Weights of a small image VQ-VAE.
Model: 6.29M parameters, encoder arch resnext, encoder norm batchnorm, encoder widths [192, 336, 576], decoder activation gelu, decoder widths [64, 64, 128, 256].
Training: muon at rate 0.0039, 6500 steps, batches of 128.
Rows from block 3 of the encoder, named by matrix and row number. Each number is 500 + 25 x the weight over its row's rms, rounded and kept within 0 to 999. All counts start at 0. Numbers have three digits each.
# convs0: reduce pointwise conv (encoder.blocks.3.convs.0.weight, 168x336x1x1), inputs 84-167
convs0.14:487501490568547509468492483507491442481517517496521468475519463522500499555474540519478522514475548476545488495534505525533501471513528498482475480481483500468554453442534493499438502472533514516519501493538507530522513516520506466447497497466518469538
convs0.15:545494510541508527493498531498487521490489490494504492493490510507485514530487512510576485549519483510506511464534529477452501496520544469531497552502507459498556576490503495486521500477483504494518513495537468544478494493518486480558505487465522503475
convs0.16:485477509516496472457481523494492497499525470485460522487511538543479542514530531512502508507495543517537522517524483501491488549503494519525527464493536504488524500489518500483506519522500470546533485498520514499548491502494457552495532541515520460495
convs0.17:488439541464512507490472493522479503502482479465523458481522447505451504439470491513486462493518483539514482488493537435478478483492499506518507527485558484493492492469432504528507483481517520507532500485412505502519516524502514509482482491488454522503
convs0.18:493498498458517453502505500477474485500474483507445453521539482519462538474483517509493509528468523477465484481495545522475476476528488468510478501522497507496576473464473513454479473507474424507505495499534503511548537485492506460493513475534499505464
convs0.19:479483516477546546463513535464500460559489514513527484506511512484493509536489489472441464491523495498497534472505507466531487542492473507464511533493570514531470479510532497483450494472501498475465502492517486505500520477485552483494516487509493484489
convs0.20:488510504503500505514497520557512482500490489504522532481504528499522479476479513511545517514507520498461489479511519522538492509497486512510496505482481499532480477487466434486526507497480473515484573503519513539503512535469489510504508501544502509475
convs0.21:541471488498505510532479481538467448531507479506492499514521493525508501473539442498475503466491539516502512497502494470528507518493503411516513519508469538506498526499511512473499520495497539496434489507498546555480511484519521480469511497484502498548
convs0.22:500512504468489488525491489453497479484484505497467489508510497450443512483471495518501481544555497509492525505504490476499543559509522530540445492538528532521475441471437502504490494502506511471474510480516481512526494522477500466438514508509512464459
convs0.23:466441476529511507501499485495483499519498539502495479493524504470514513511426486534494495526523500517513489501479556540507507565516479546462479480505471504525480503512464451504468502524500530465498503533499497504522501523519515513479493484483490452554
convs0.24:527534510546535531444512516511529492525482491527516503520466526497490504517517504516520534496519503523501509483514546520533478485526520564489506517514511488525508544472499456488505549509488528564524474541465465519477528485570480510516501508502495527530
convs0.25:498495459504470540505472491490488518480501519481508529531544467482541498487489468488483525496557461477523491460478505539476497498501546484559490494499515516507512545515500495498550534497518477521513503540504510529490501433494491503490483515524499507520
convs0.26:515516485505462530484494496486495471492503501571474491470506572527552472487471500520522499516502488546487506503528536504548498460526505486525489492510508516509466473512511503472464514511496510474461484546490517504501482478497506498537506509558513511491
convs0.27:546503514494469486440514478527496501486509497466515518491509450516477503482457482469496539492479515512522521498469502475490531472512459474540472489467471498537515539459449484469477524492498516508471506531529489474511492469525476504473533510526476418512
convs0.28:472491529500510473484534483538491519505531496456496490525469470488502514511471497484467518541496486534526466474502439438481540529494493493518463490470550500500455433481511478529515504487501471496519486477528484474544504459489484498549507510479481448505
convs0.29:484465481506561499482494462575542495508513501474517470525507526524516493475478493502558540460485465513498507524504453558551498484498553470450545529548467468489489489511502499501463491498515509493501481479497482500508519501477507525509474536540510473477
convs0.30:518483524481494487536517520519519526489519489486536510481529472509518517477508504494519493461551531486477532487482510507515451497455486437496530498513570497502556513497479537508466481506498536545514547509484524519486489513479523517483506512469535529482
convs0.31:503465500504445486536497501479509491492463548490505519477505488493454505497479502506471511463509474516484513496491485546474509428521521491476489537492497492502536469494490486498465481513497505495474485522479564488490513520527503477534513492488561551480
convs0.32:473493535498508528485519500483511508506479481488541474489540487472483500487506478485470457488463533487525500508477472486490520474529509487511512473494534514496481479492508486487479520506547556506477508524487505477475516477481503491470497515503448442474
convs0.33:470500486463493475503531535505459527513538532521461511493546501489587486534512496524496470477571540514490473480457479508541502502508485568477484501504525490511485532483493545478497515485480465505530500459514491488509519538497508519508514504486464534470
convs0.34:518494503421550524489483468478526504466486506556482503494497502540494505460490515505463482523506500517491495502546522455516548519516491482511534488482497525507497537425455499516499503499512473443500500535504528501510520517531484509470480497460463470497
convs0.35:505480505482463462525492493498469510474511497522558515507507522477517499502529474512508431512491509514535531520482444501518535498507521478512501483465528525480428563495472498518528508499497505539507535501491520447521530543500512538526544504494577481532
convs0.36:495544496463509486536504514496495469498476468452514462482538512481469494493511479505463538531498499527483477511441466487475547448484475524517537499507535489528496541479473481484474492488489486469507512508522496487538472502507495470504547491508477478507
convs0.37:489494550492547531517487522539474496538494520530512459477465494426506509488532495496486495507523460455495495485508493511469504505514482516470496470503469508498492475518429496454469506542516504466486492483467483521532546501476529514511504485526490504513
convs0.38:513520490474486470452507479495522508537493501519517512471477517520462491530470474518556513467547543462463479508542463581491518547517472486484464530472522512488491463502509480465483491500492483505523518474472495492513490487486526496463460497499469481484
convs0.39:496471492503511496488497498496505520550517519460522462513484435526503512468488448492487474525480484567479519517539490551464529511510454473448489504504478475511518497450523483517499512551498447482508501563471532516466509538494488482467486491509484519505
convs0.40:493487509527492540496503478483545471500518481514527490522502483433584497514515496481529518517518497428531497528595524508463448527494457476535499507517535512514516480480530456485457519515510504529517490466484514506455446567555509483489493503493522498551
convs0.41:499496495464471500514484492502463476497498504483499512496447459456465492506476522519459559545470441444527492515481415481500482505491484483488505449510495514529511494462547511523484515481498465477499506472510486517494510476468485513480520513480556518517
convs0.42:480450492499495471493516483519496477496488489551500483531511456542494528476496479484493491516463542440455504484492474540517438486517453456535547509514537574494501530473508457532506501506472493535483505449513510475515525557478489517465519502492513473471
convs0.43:523533482467501461481495479455519475498489503530488495497512520512490478500487508517524527508492446470487465499468580508503493504503529524462493474505465483515478470480500530517471540508489531482453517493487507535505492518517489499540499483483477494539
convs0.44:547490525465512514443492515551492535519491519496486520480522462468513504469470482506492499508502483513503505476516556550509464472499497446521450501511460463515521497522462493499517509522461479488475515560469539516476504506530503527503489548488470505507
convs0.45:501518500576516519508493486499528503499486487461504499532490538499444511490536514487538532535499446506497484514474482472483526485500560469447521507473466515509488516473493482486511457516483535462482522539495504500494507520493500522480546526489528459528
convs0.46:432501545487487503484498468451468464480498516513515459481520489540476495479487535482495490524495491502521516470483492575512542515485515512497519492464510547510476498483481507515471483503496499472506507487523470517489474466477499469512489513492531498470